config = dict(
    arch='gmlp',
    model='audio frame classifier',
    dataset='telephone keypad tones over noise or synthetic speech',
    train_examples=39062,
    gain_aug_db=6,
    time_shift_ms=50,
    n_mels=64,
    hop_length=160,
    input='log_mel',
    spec_augment=False,
    win_length=512,
    num_classes=17,
    output_stride=2,
    norm='layernorm',
    mlp_ratio=2.67,
    drop_path=0.1,
    subsampling=2,
    layers=8,
    width=384,
    label_smoothing=0.05,
    residual_init='zero_last',
    optimizer='adamw',
    lr=0.0016,
    beta1=0.85,
    beta2=0.98,
    eps=1e-06,
    grad_clip=0.5,
    ema_decay=0.999,
    steps=11400,
    batch_size=512,
    epochs=149.4,
    lr_schedule='wsd_sqrt',
    decay_fraction=0.3,
    final_lr_fraction=0,
    warmup_steps=220,
    weight_decay=0.2,
)
Rows from block 4 of a small audio frame classifier, named by matrix and row number. Rows with one number belong to one neuron. Each number is 200 + 30 x the weight over its row's rms, rounded and kept within 0 to 999. All counts start at 0.
After each neuron's rows are labels from the 100 clips, of 14848, where the neuron reaches its largest size: "strongest on" is what is common among them. Only what is clearly more common there than usual is listed. The data: telephone keypad tones over noise or synthetic speech.
# u: gMLP up (value half) (model.blocks.4.mixer.u.weight, 512x384), inputs 96-191
# v: gMLP up (gate half) (model.blocks.4.mixer.v.weight, 512x384), inputs 96-191
# out: gMLP down (model.blocks.4.mixer.out.weight, 384x512, transposed), outputs 96-191

u.270,250,191,207,206,217,226,156,152,186,189,194,200,163,158,191,226,193,201,184,193,190,179,216,224,170,149,203,174,224,189,179,188,232,184,165,173,168,222,214,187,181,204,168,210,226,207,168,180,194,212,206,185,239,211,181,240,178,220,266,247,178,142,193,253,261,213,230,174,206,183,227,213,261,177,198,247,136,178,250,156,191,187,224,134,207,194,189,199,233,204,243,215,224,186,182,207
v.270,162,175,218,218,203,223,194,137,259,189,190,226,214,172,198,221,215,225,203,180,217,168,185,229,151,150,177,148,197,176,172,230,232,250,209,228,162,200,220,148,230,224,152,246,159,217,231,247,152,235,205,224,186,193,132,221,175,156,187,223,199,205,218,236,138,266,228,150,168,163,237,217,205,215,204,194,171,206,210,169,161,192,212,233,165,173,163,173,162,218,264,177,231,162,201,218
out.270,189,184,209,262,224,210,208,200,186,203,169,176,223,209,193,205,170,187,196,210,185,198,183,215,221,263,187,159,252,183,246,237,206,148,139,189,220,188,216,164,191,165,220,216,226,239,150,135,217,176,152,192,209,205,143,237,219,163,203,180,259,206,227,217,187,158,199,143,255,224,235,195,181,201,150,160,210,246,229,231,218,189,251,199,202,268,200,211,205,211,163,226,183,182,243,172
strongest on: key "1"; reverberation; white noise; pink noise

u.450,182,231,199,126,234,202,194,169,209,178,211,239,188,127,191,202,183,202,245,192,245,255,125,201,206,186,227,227,209,172,183,206,215,198,229,214,229,216,217,123,234,236,164,216,132,206,202,230,216,192,175,139,245,202,176,189,239,221,204,193,183,190,205,239,158,172,273,218,231,170,217,182,165,219,179,189,211,108,190,212,227,128,183,143,207,175,195,242,248,205,164,231,152,171,224,200
v.450,146,191,201,223,215,215,167,222,198,225,222,228,164,169,260,197,113,230,208,237,237,212,107,242,184,198,223,165,204,169,179,187,219,161,152,192,173,227,219,171,191,210,190,212,161,254,219,173,178,242,172,170,181,264,175,238,181,178,213,216,209,208,245,217,141,206,197,148,227,181,174,248,168,183,216,198,174,183,209,180,228,236,191,194,183,259,146,208,203,230,177,242,213,150,214,191
out.450,166,187,207,258,160,226,186,226,156,201,150,195,193,222,184,194,225,187,143,182,173,150,259,183,190,208,180,213,163,200,212,191,188,186,216,205,184,199,212,279,218,175,244,185,274,140,176,193,162,202,183,238,187,186,211,236,193,190,233,223,213,183,158,181,224,238,172,167,150,200,203,184,223,232,209,206,225,248,203,145,189,243,218,225,172,174,216,137,167,197,239,165,218,218,233,211
strongest on: key "1"; reverberation; number of keys: 7

u.233,179,178,199,200,225,195,175,180,202,189,229,228,173,154,212,194,177,177,260,211,224,200,129,157,166,106,233,198,205,188,227,210,204,237,167,189,181,166,221,116,181,252,180,146,178,218,216,236,223,241,229,172,249,235,220,158,225,185,225,161,190,214,203,230,193,127,193,218,178,196,189,218,145,192,209,231,202,177,232,198,170,156,207,208,205,179,188,225,193,196,245,198,228,165,204,180
v.233,166,219,191,174,206,168,149,250,154,203,175,191,226,207,232,183,184,243,229,218,242,222,202,191,207,199,223,172,176,217,247,165,189,194,246,180,195,165,208,238,218,162,224,175,147,194,224,222,207,210,196,187,241,198,212,156,205,213,147,184,200,186,241,156,218,173,203,197,188,208,211,189,190,180,173,179,216,183,195,190,257,227,173,212,218,238,168,201,209,231,120,135,224,190,254,209
out.233,188,229,161,184,210,167,216,220,248,173,212,201,233,176,234,193,158,202,170,216,232,209,199,201,229,179,197,229,176,202,217,227,187,132,198,211,145,181,248,226,258,260,169,160,211,206,226,152,210,259,157,206,164,206,211,200,234,228,204,163,202,177,197,183,152,224,203,198,189,245,198,203,167,190,200,199,269,212,164,152,198,210,239,184,182,175,177,163,203,151,172,204,182,193,173,210
strongest on: key "1"; key "3"

u.192,239,215,158,223,221,175,175,170,166,214,204,206,198,175,196,185,190,208,172,200,229,169,198,176,205,214,206,300,261,222,224,180,183,225,179,237,207,214,226,118,197,177,157,178,244,225,176,197,185,191,213,165,255,223,241,208,244,174,180,218,230,142,202,261,266,169,206,225,204,217,201,190,266,188,168,191,197,176,235,135,191,184,201,146,213,160,228,210,206,171,225,159,204,211,227,188
v.192,279,243,211,201,230,188,166,213,189,212,230,243,188,202,197,174,202,208,176,236,247,181,148,174,217,192,230,259,234,214,201,197,172,182,228,179,194,179,190,143,225,213,177,119,225,254,225,225,159,198,219,186,223,195,176,211,221,186,237,269,218,176,195,226,227,234,243,216,248,227,239,165,211,179,182,205,184,179,213,158,165,218,215,107,191,162,214,179,224,200,204,235,194,173,193,221
out.192,163,229,163,241,206,199,225,187,183,145,212,117,168,217,223,195,157,220,181,167,246,194,155,214,221,174,225,232,184,217,215,182,245,202,180,189,174,192,240,253,215,181,195,215,194,194,185,176,175,205,158,187,223,199,156,209,168,193,169,188,269,197,189,231,197,223,208,187,201,183,231,214,168,186,139,175,238,195,217,144,205,195,135,179,200,155,238,123,166,199,247,188,169,174,170,185
strongest on: key "B"; last key: B

u.220,213,184,237,175,202,225,169,170,179,182,242,173,187,178,203,193,233,219,176,229,189,188,176,204,182,93,183,142,200,185,217,191,238,211,164,196,137,248,195,85,168,280,169,214,169,154,161,203,220,201,197,203,221,232,231,217,167,182,190,194,183,188,206,243,240,227,305,160,205,173,210,263,233,190,173,201,173,193,194,190,202,131,199,163,205,190,105,233,219,208,228,187,187,168,216,205
v.220,226,201,169,217,205,162,204,189,220,216,218,191,221,151,257,208,181,188,282,193,188,179,152,195,178,180,195,208,219,204,226,224,187,219,190,158,196,157,206,130,208,266,212,163,193,199,220,189,156,187,234,196,234,221,235,227,231,224,225,217,230,167,181,200,216,189,248,188,244,203,208,204,180,194,198,172,200,186,212,136,228,141,205,204,203,179,146,112,173,202,175,221,211,183,204,255
out.220,198,221,164,234,199,155,209,210,203,196,231,158,231,208,236,223,174,243,153,149,213,181,136,199,203,268,217,129,186,211,166,183,219,152,164,167,188,199,218,219,228,175,169,213,248,215,158,186,220,214,172,149,195,276,146,191,198,237,218,133,218,196,256,183,201,221,232,184,208,183,196,241,193,165,113,211,249,172,216,192,202,185,213,158,204,251,183,172,206,197,191,274,188,175,217,178
strongest on: key "1"; last key: 1

u.35,241,189,223,206,198,209,180,173,186,206,206,208,183,209,172,158,215,172,141,228,214,193,145,210,144,280,196,273,206,198,208,189,171,216,228,213,260,225,165,181,232,192,182,134,220,167,179,196,219,243,231,193,230,173,209,210,249,213,236,173,197,155,158,235,198,193,201,197,220,217,219,199,225,180,189,230,139,126,194,199,201,189,180,137,170,150,263,207,227,152,258,231,178,247,200,195
v.35,171,183,170,153,151,163,233,229,225,214,240,255,269,211,188,231,256,270,182,216,196,192,156,182,194,143,184,129,198,234,218,262,183,194,232,218,168,217,226,206,191,155,203,237,194,217,219,222,198,228,265,159,209,206,192,177,180,168,123,178,210,180,261,213,171,201,184,218,195,252,169,206,206,152,164,212,198,236,196,225,170,221,221,216,177,252,144,242,234,210,213,158,196,203,235,204
out.35,221,229,208,252,184,167,226,132,177,185,156,172,207,211,216,200,199,235,159,149,212,177,155,209,221,255,218,263,191,208,178,193,228,232,245,214,183,154,195,223,247,144,164,186,230,162,169,190,159,199,224,217,220,148,210,223,181,179,214,177,204,177,153,183,199,250,235,223,198,173,227,232,206,159,191,195,185,137,232,185,210,111,180,171,210,168,256,198,169,215,214,217,215,233,206,199
strongest on: key "B"; speech; key "4"

u.326,223,228,146,144,158,178,195,180,220,180,268,213,219,257,155,163,214,260,214,222,241,253,204,193,205,190,241,157,167,230,242,197,228,171,150,193,154,264,167,194,182,197,155,186,214,168,217,247,213,192,208,161,167,173,204,197,174,176,190,168,181,200,151,167,209,235,212,171,205,258,234,224,250,223,183,197,199,251,153,210,208,194,217,155,140,235,158,185,177,231,241,213,195,212,194,185
v.326,192,216,213,172,213,166,219,212,168,214,221,159,207,223,167,220,181,205,231,185,219,154,144,161,203,162,219,157,168,258,207,194,149,200,192,191,220,170,178,227,190,201,220,182,255,204,194,183,284,179,178,189,175,268,187,144,223,219,237,202,171,194,222,168,239,215,219,213,178,219,181,204,228,208,223,231,198,241,170,199,113,238,195,197,219,283,194,175,188,142,185,151,189,212,172,206
out.326,197,215,181,237,204,223,191,210,179,166,245,204,204,230,214,225,210,228,197,232,179,197,214,218,217,214,241,253,219,200,178,222,233,158,196,189,234,170,204,159,210,181,222,161,207,257,193,167,223,160,262,223,198,215,209,138,214,236,253,196,207,231,242,193,239,199,170,238,253,235,211,168,211,221,194,153,176,241,210,203,192,231,231,180,204,221,193,207,146,226,223,243,235,216,158,259
strongest on: reverberation

u.423,249,193,155,149,218,206,209,212,202,148,228,173,185,200,230,168,216,188,224,182,157,188,165,255,179,141,120,204,218,155,170,208,188,233,163,175,142,203,186,245,163,250,220,190,188,178,209,184,213,174,205,186,219,191,242,225,181,209,211,190,193,191,219,226,192,243,206,222,203,182,172,199,237,190,205,219,188,192,189,164,193,207,220,164,240,176,159,198,222,175,155,192,181,232,171,208
v.423,121,195,186,171,223,194,174,214,174,158,194,177,207,187,220,225,124,177,210,203,222,191,161,221,226,232,180,238,208,206,186,186,162,171,211,247,188,176,192,198,195,172,189,218,218,195,170,181,232,173,199,268,231,178,185,158,214,192,198,168,242,232,240,220,153,155,213,218,198,179,116,288,173,186,233,215,246,218,203,197,194,195,223,205,224,222,191,247,228,241,186,237,206,190,224,247
out.423,227,197,190,198,151,195,219,146,197,210,206,163,195,213,195,221,254,208,168,169,182,177,221,268,193,191,200,204,201,218,185,159,210,197,243,195,255,226,213,234,237,172,200,206,208,141,232,208,205,197,178,175,191,175,205,239,176,208,197,240,203,204,156,156,222,253,176,186,169,190,245,184,232,186,201,185,174,206,165,260,211,195,121,189,191,199,231,183,190,212,205,200,186,204,181,108
strongest on: key "1"; number of keys: 6

u.52,234,229,245,176,234,252,205,188,181,148,231,180,220,225,227,150,209,166,223,228,187,294,183,185,141,152,205,182,173,138,218,201,231,162,196,170,152,146,187,185,194,254,240,190,211,193,183,159,229,127,140,221,209,214,176,188,162,250,209,258,183,132,166,185,223,161,277,232,186,263,205,163,223,233,205,182,225,193,227,198,237,188,209,139,244,205,164,250,254,213,201,157,191,173,183,282
v.52,182,195,256,220,226,180,166,166,217,123,171,184,208,206,240,223,151,193,167,137,205,184,193,175,160,153,214,201,196,212,194,183,254,170,189,172,227,212,214,193,179,246,188,201,221,214,162,172,207,229,173,237,184,209,194,241,181,226,181,160,184,159,184,265,180,220,217,107,186,179,196,262,231,189,201,240,225,234,227,215,195,201,212,244,261,217,206,256,185,196,203,244,216,219,171,208
out.52,202,268,235,244,206,176,183,222,197,152,177,215,196,205,182,184,226,212,179,173,218,237,216,178,248,219,231,213,196,204,215,207,232,202,193,191,184,195,209,179,163,199,202,190,204,219,179,214,173,241,186,179,185,226,162,201,240,226,248,144,191,221,179,231,221,192,241,232,223,158,227,215,136,208,154,206,199,168,257,167,163,190,217,200,182,171,188,218,160,151,196,220,155,182,205,205
strongest on: key "1"; mains hum; first key: 1; last key: 1

u.388,197,177,218,199,153,174,234,206,214,178,236,184,208,181,212,169,255,186,208,222,168,162,163,246,187,221,204,217,216,126,192,142,217,216,179,210,197,225,227,162,187,214,193,196,224,223,207,247,149,116,218,195,147,213,264,217,156,177,239,207,124,219,190,159,178,227,236,203,182,180,147,259,234,220,275,201,159,190,212,168,193,172,194,177,173,233,185,187,220,214,164,199,214,174,190,215
v.388,242,207,206,187,183,156,190,135,163,220,190,188,156,204,162,218,152,218,228,222,189,219,185,171,217,228,224,301,230,208,172,167,224,195,136,192,238,209,204,136,187,185,170,193,206,208,221,174,232,156,195,139,200,252,183,215,259,199,230,237,235,214,205,202,216,119,194,188,142,249,192,166,231,210,198,217,221,220,172,181,215,208,170,184,199,178,260,199,170,162,197,191,182,221,207,185
out.388,203,192,189,223,140,154,192,152,199,191,231,169,224,178,150,162,190,224,192,132,220,230,170,170,214,199,173,254,207,254,199,177,188,193,160,204,163,216,201,214,234,213,226,230,213,184,183,253,247,223,169,145,254,198,189,244,217,200,201,168,269,234,196,208,189,237,211,286,170,185,162,186,218,145,156,237,269,206,211,186,172,194,174,204,222,206,230,224,159,157,225,191,152,238,195,204
strongest on: key "B"; reverberation; number of keys: 9

u.508,246,202,169,229,198,202,218,210,132,184,192,160,196,238,189,225,195,248,210,185,231,185,201,213,207,228,216,313,206,246,226,227,169,188,208,189,232,210,155,242,255,146,224,125,119,239,174,205,193,162,164,201,212,153,220,220,247,191,238,203,270,157,173,188,223,184,162,199,208,216,204,187,173,157,139,156,195,195,196,172,235,161,169,151,166,136,248,156,160,157,203,215,173,226,217,166
v.508,289,219,204,168,246,271,160,224,151,233,206,220,188,178,165,178,198,189,217,234,183,243,241,173,215,211,180,144,170,196,237,166,190,198,156,202,184,234,210,225,199,280,198,191,208,203,158,156,225,182,207,260,253,168,231,195,152,227,213,251,222,164,180,190,268,171,229,185,202,221,161,190,192,252,218,229,220,219,216,165,279,198,225,150,159,205,155,183,264,211,177,186,174,210,192,226
out.508,148,227,258,192,191,208,160,211,259,188,198,225,242,188,213,204,215,185,224,174,179,193,177,178,182,156,170,132,172,155,213,184,208,226,209,202,171,183,242,171,166,226,210,299,245,183,249,215,209,231,200,155,182,294,144,202,185,198,159,196,130,217,245,206,165,235,233,175,123,185,212,198,212,227,243,234,200,216,237,233,179,251,230,219,199,269,152,193,219,213,203,230,226,168,174,239
strongest on: reverberation; white noise

u.475,205,214,151,223,141,221,210,232,181,231,203,235,190,206,228,149,242,225,166,165,198,230,168,215,177,190,168,205,139,147,199,198,176,231,214,207,181,239,160,228,232,219,207,165,207,137,231,220,232,177,196,122,225,157,210,233,199,217,201,256,181,220,131,152,182,185,186,241,197,176,164,152,165,230,182,204,230,203,201,219,260,167,198,206,156,186,221,235,186,176,201,159,155,155,237,168
v.475,148,197,237,196,104,201,273,268,188,208,189,188,235,198,189,209,217,229,177,187,162,167,220,169,226,241,193,193,158,233,211,205,154,197,198,188,215,202,152,253,218,209,224,170,187,155,234,205,208,228,151,192,177,201,197,236,214,165,197,226,209,223,207,193,191,233,202,190,190,195,177,161,225,170,210,204,217,232,226,200,227,158,199,175,136,245,251,237,209,177,189,186,187,215,203,194
out.475,187,196,197,226,148,194,197,209,231,188,254,191,162,205,169,259,208,251,187,208,217,181,244,208,232,213,200,225,165,185,198,192,241,221,175,200,146,189,192,175,123,216,260,156,214,194,260,248,206,198,241,190,177,170,205,218,169,182,240,185,171,287,212,131,241,229,186,199,174,186,181,209,206,195,201,176,200,252,177,210,208,189,220,177,194,221,200,133,186,232,251,156,242,201,216,126
strongest on: reverberation; key "0"; number of keys: 8

u.402,209,161,209,154,179,212,154,193,171,151,219,189,163,188,239,183,195,201,228,224,192,207,186,224,201,122,160,225,223,177,207,179,227,199,186,208,153,182,187,223,169,289,221,180,162,203,248,198,237,178,200,214,187,195,257,205,187,207,224,219,150,205,274,213,154,233,188,200,195,153,160,222,232,200,262,187,174,176,223,176,220,190,172,196,194,185,159,205,208,220,184,202,219,207,185,163
v.402,224,243,189,175,212,276,169,220,212,204,181,224,181,167,195,184,213,217,221,206,161,239,205,179,218,185,186,232,251,202,216,196,176,192,211,162,203,209,224,159,231,248,189,194,205,192,211,210,229,183,230,209,224,200,218,227,198,183,221,231,189,118,217,182,223,186,248,231,180,210,170,230,249,169,202,182,209,180,217,157,225,161,201,172,147,211,171,228,213,233,229,195,206,226,231,224
out.402,158,187,141,203,185,164,191,136,203,197,238,170,220,191,209,239,155,212,204,171,213,230,205,235,221,178,213,191,223,222,134,225,246,159,241,216,197,199,252,214,242,216,212,206,190,189,196,192,229,225,132,157,183,222,207,194,218,212,230,172,249,167,224,226,188,196,190,180,210,151,235,193,198,191,158,173,199,205,169,200,176,199,176,176,232,212,237,173,203,183,210,192,176,208,166,220
strongest on: key "1"; pink noise; white noise

u.378,282,258,211,194,169,253,211,187,173,179,167,257,227,195,219,232,230,244,203,184,200,152,199,275,184,177,199,228,183,230,159,169,207,156,126,231,208,246,198,163,239,221,190,160,201,209,160,223,199,181,185,166,226,191,232,216,209,110,172,171,170,207,169,223,190,186,212,183,206,235,252,157,221,161,224,208,255,179,235,180,236,166,212,139,140,152,182,224,238,204,239,109,188,132,213,159
v.378,174,215,198,173,195,239,217,201,189,168,209,212,182,176,188,140,199,147,183,207,197,204,164,178,211,171,182,248,188,178,165,181,162,161,187,251,183,202,191,201,239,258,187,219,163,231,203,219,181,204,168,210,203,200,232,181,192,198,238,220,200,127,211,209,223,205,272,196,99,256,146,175,226,202,216,191,193,183,222,167,195,182,168,179,213,159,192,243,154,217,212,225,205,205,213,246
out.378,211,183,225,200,131,220,148,236,209,202,217,237,213,189,221,226,142,185,239,152,210,198,212,230,182,193,249,189,157,192,169,177,175,220,228,191,244,202,222,173,143,176,222,208,155,181,272,169,155,196,218,261,238,223,218,203,196,149,219,180,193,188,197,218,215,212,214,151,230,224,247,162,199,170,197,228,202,224,164,201,187,228,196,253,188,206,174,224,192,192,233,208,247,203,218,229
strongest on: number of keys: 8

u.334,223,181,243,213,208,174,174,231,177,216,154,251,179,182,231,128,193,269,151,194,167,156,142,218,177,200,197,204,159,231,161,187,177,189,188,204,201,234,240,211,165,209,217,197,221,145,217,232,165,204,173,179,218,155,216,211,204,147,210,182,249,184,167,216,215,172,217,170,212,164,124,236,200,181,239,241,216,233,227,212,227,229,237,159,219,231,171,210,244,203,193,209,181,227,222,121
v.334,165,222,240,189,142,237,177,219,204,215,146,239,254,174,221,219,190,241,150,211,215,228,132,223,113,189,225,200,154,213,156,204,191,190,211,176,182,222,186,185,187,186,225,199,230,162,252,179,189,224,211,143,185,169,196,208,224,200,180,215,181,246,167,204,152,224,189,207,231,199,181,159,167,167,182,205,190,222,239,272,215,197,191,215,201,184,193,198,212,244,198,233,229,194,219,124
out.334,187,174,124,208,201,206,253,141,207,193,244,181,156,187,204,248,213,216,171,210,183,258,207,256,245,211,221,194,260,270,158,209,221,172,192,212,188,193,191,141,213,176,169,217,188,187,230,217,229,160,169,193,157,211,220,255,191,234,234,181,217,191,244,217,205,173,208,179,237,233,151,202,214,224,161,148,222,200,164,232,160,238,176,153,231,226,222,205,198,224,226,222,162,157,170,173
strongest on: reverberation; pink noise

u.419,216,261,199,179,167,188,136,213,165,150,226,208,138,196,228,156,174,216,205,217,176,194,202,171,228,186,198,259,180,164,223,195,269,251,178,221,210,226,198,202,208,238,144,183,210,179,173,224,178,210,230,195,250,120,220,170,210,225,206,211,162,214,183,214,260,141,246,259,184,158,187,189,210,160,175,163,201,185,209,151,236,169,196,152,223,148,182,215,196,223,203,184,190,245,192,206
v.419,168,165,217,173,179,216,190,180,153,169,214,147,199,182,196,208,183,233,161,202,217,191,151,274,241,181,214,181,216,201,175,205,175,174,173,228,229,181,201,211,228,208,195,211,250,216,183,171,204,215,199,244,210,149,211,183,222,220,233,215,195,214,167,204,182,146,153,228,227,186,193,217,218,177,196,184,211,259,231,180,177,237,184,163,267,232,196,212,235,244,204,167,177,248,206,176
out.419,137,107,185,178,259,192,239,168,194,173,243,196,243,223,132,234,196,212,184,215,200,200,217,245,190,169,199,196,242,172,238,213,172,186,236,214,194,159,167,205,181,179,201,183,210,215,211,198,218,214,208,175,171,253,190,169,221,169,204,196,196,166,205,204,140,192,176,217,201,231,174,204,211,239,204,222,174,227,229,192,198,223,202,192,202,198,240,254,206,213,181,252,196,194,187,222
strongest on: key "B"; first key: B

u.146,220,203,265,199,177,218,204,198,208,185,221,215,221,188,189,176,226,163,201,240,197,245,219,230,229,183,199,268,197,184,198,206,224,171,159,229,169,164,213,224,177,226,258,136,203,249,151,161,235,159,167,221,193,215,218,206,157,150,252,194,167,171,235,222,259,194,261,219,190,212,200,198,193,173,244,156,196,163,194,131,240,169,192,186,209,183,243,164,230,180,219,157,186,174,151,181
v.146,250,203,218,192,217,210,231,222,226,172,247,238,210,183,190,193,233,188,160,250,174,234,204,196,277,215,164,204,225,177,238,209,222,237,193,206,193,202,212,165,180,205,211,178,163,150,197,207,191,214,197,209,249,183,253,191,152,182,169,205,184,220,157,234,219,238,208,205,232,215,210,212,264,214,242,162,139,197,205,176,239,193,220,164,242,224,166,229,249,164,219,156,181,198,150,176
out.146,188,159,190,217,198,230,174,182,216,229,202,176,134,221,191,196,193,218,203,277,172,190,203,161,178,198,162,174,185,185,194,225,188,278,178,178,180,191,221,132,209,207,209,193,258,142,253,146,196,248,225,210,235,215,192,173,195,195,202,269,184,198,158,160,202,176,183,206,214,238,179,251,233,235,151,211,143,184,212,144,208,230,215,246,195,232,140,220,176,213,238,235,163,210,253,165
strongest on: pink noise; white noise; number of keys: 1

u.395,285,202,190,203,210,211,186,183,205,189,169,191,194,234,175,225,233,246,186,227,127,173,223,232,193,137,135,210,231,194,180,174,236,156,186,161,191,227,215,230,186,165,254,218,205,167,195,165,240,194,168,174,197,146,173,235,184,213,231,231,191,199,221,164,184,203,166,242,188,219,163,190,234,235,220,232,170,166,201,203,248,159,195,158,139,188,216,232,207,221,231,195,231,164,182,145
v.395,221,253,173,208,219,217,187,215,195,171,188,196,206,210,200,219,188,220,284,254,180,205,217,249,215,203,214,199,213,227,178,157,216,197,216,129,178,228,171,243,192,194,200,172,239,192,205,233,223,199,205,213,195,195,262,187,159,220,235,209,207,209,155,154,200,219,179,189,208,176,237,132,195,212,247,219,182,178,213,167,200,177,201,176,162,231,239,204,221,206,217,181,239,186,180,156
out.395,208,240,212,185,240,200,193,180,138,184,206,240,134,193,206,207,170,214,228,205,208,160,177,274,233,236,189,239,205,189,128,184,249,176,238,209,211,227,208,216,207,157,216,209,220,148,237,232,204,194,218,139,202,164,191,189,222,221,227,153,227,218,177,172,216,207,190,200,236,162,252,258,183,252,194,244,207,194,191,220,170,166,161,188,218,203,217,195,192,210,227,232,193,215,216,148
strongest on: key "2"; reverberation; last key: 2

u.257,236,272,155,231,185,189,168,215,181,205,185,192,132,221,204,210,189,220,242,183,237,216,164,237,216,238,257,175,218,152,203,164,278,227,222,171,189,210,186,187,208,195,214,227,182,177,183,229,198,170,162,161,185,201,262,189,157,166,189,170,170,191,201,156,248,171,212,244,205,229,248,224,169,163,172,159,183,174,196,167,189,166,175,196,194,254,184,237,218,214,260,166,159,169,155,142
v.257,155,195,197,193,177,236,227,187,260,209,203,224,156,199,171,151,203,197,169,196,186,187,184,197,215,157,163,229,181,186,182,224,172,191,249,249,217,169,201,230,222,212,213,221,194,235,183,195,222,219,177,201,203,232,215,239,166,224,202,234,202,154,202,211,177,184,226,235,114,255,159,151,242,194,234,197,211,221,233,178,163,216,167,160,177,213,208,220,179,191,215,188,186,178,212,252
out.257,172,199,230,218,205,259,209,135,244,244,234,187,227,141,219,171,219,217,181,176,132,235,240,219,240,177,179,226,160,249,208,233,123,197,173,185,206,247,199,220,243,193,206,177,207,224,127,167,200,190,217,215,180,187,154,235,217,218,172,195,213,200,148,236,163,247,202,210,215,214,218,173,219,218,172,235,234,244,223,216,190,235,219,203,201,204,236,146,242,156,171,254,204,230,190,204
strongest on: reverberation; key "7"; first key: 7; number of keys: 1

u.216,182,190,225,181,147,199,179,210,173,193,235,240,167,222,223,178,203,240,187,225,186,219,166,169,158,194,170,186,221,162,265,168,238,214,192,213,190,204,173,177,148,207,232,210,174,186,211,246,239,220,225,149,201,157,179,187,203,226,190,226,152,247,210,177,243,242,246,181,202,179,201,220,187,178,195,199,181,229,209,213,208,118,191,202,213,234,170,187,141,240,242,181,211,198,189,141
v.216,186,139,182,172,237,189,143,190,188,226,212,224,160,160,232,236,182,212,188,217,218,227,202,204,176,186,176,232,192,158,197,181,218,238,176,187,226,150,213,144,216,222,227,158,217,251,220,151,207,192,235,211,205,178,278,205,189,180,224,249,212,185,196,215,219,156,200,156,200,192,179,148,242,244,213,187,165,168,198,145,255,233,184,241,189,203,205,207,172,192,208,220,267,173,247,242
out.216,213,196,236,150,179,220,200,190,207,187,213,249,215,130,239,108,210,182,211,217,156,144,127,205,200,198,176,195,214,167,198,215,193,192,245,188,201,210,188,215,218,256,125,236,206,162,214,177,160,177,144,202,229,182,238,221,192,184,187,237,203,154,209,249,173,173,218,186,154,226,176,232,227,237,197,222,197,216,201,224,227,224,241,172,235,207,199,198,249,162,157,208,187,220,210,210
strongest on: reverberation; key "D"; white noise; number of keys: 8

u.117,257,210,189,211,184,222,208,174,180,176,238,199,204,243,210,181,251,187,221,173,138,180,210,203,149,129,140,220,221,205,241,247,225,203,173,195,172,201,211,236,159,172,185,173,223,194,249,177,182,204,198,206,205,195,205,202,185,186,241,184,143,209,190,201,248,222,158,218,166,221,193,186,242,229,206,190,167,241,202,162,183,238,249,191,198,135,204,186,193,172,215,184,236,233,165,215
v.117,218,191,158,93,249,170,168,191,125,148,161,219,248,244,152,228,187,204,215,139,172,225,225,184,209,183,170,189,190,244,223,217,197,201,144,231,142,202,163,202,172,171,231,186,180,175,229,116,227,152,165,214,198,234,175,236,225,228,242,206,242,171,205,230,202,243,233,184,255,240,170,170,215,170,160,214,175,180,191,270,216,202,208,205,212,215,172,192,246,239,135,236,198,230,196,233
out.117,165,173,236,209,179,208,194,140,136,219,211,194,206,235,186,238,211,227,187,218,178,206,149,260,173,227,211,196,160,180,190,196,213,141,298,261,244,226,193,268,229,168,259,229,206,205,206,162,225,214,177,197,170,226,212,169,199,251,230,180,195,208,159,159,242,259,203,226,185,190,210,220,235,151,232,207,202,246,217,214,156,233,171,196,203,209,216,161,194,210,214,223,211,216,137,239
strongest on: key "2"; last key: 2; first key: 2

u.39,250,218,233,177,205,255,214,201,189,142,155,211,233,178,177,203,253,221,208,201,187,160,201,197,167,186,196,213,201,200,180,182,181,151,146,218,235,269,219,122,182,270,200,198,198,224,196,254,225,178,189,150,269,200,226,229,187,167,239,197,179,162,181,256,202,152,201,159,182,249,162,147,208,266,253,176,185,177,200,168,210,161,188,166,192,157,194,266,219,193,179,174,167,173,185,197
v.39,232,192,196,203,187,190,203,227,211,181,171,204,193,204,203,193,180,179,145,174,206,204,252,166,256,191,168,237,200,220,256,224,207,214,151,247,198,160,219,192,192,260,211,167,224,169,141,194,227,206,162,199,208,154,234,186,199,258,212,169,226,185,176,167,223,265,242,213,226,184,208,244,230,177,174,220,252,179,213,135,230,160,250,172,217,226,161,225,168,180,184,186,204,241,173,193
out.39,210,228,215,199,221,143,163,172,198,223,231,204,240,210,228,225,199,234,243,155,170,205,187,189,174,173,259,220,135,142,220,167,204,152,183,237,241,211,204,251,182,175,179,271,207,161,158,187,223,203,217,109,198,234,149,245,243,200,189,166,225,233,197,202,161,171,192,187,198,164,171,227,206,258,218,174,195,267,131,195,228,215,194,190,187,208,228,145,175,237,178,158,172,185,207,208
strongest on: number of keys: 8; number of keys: 9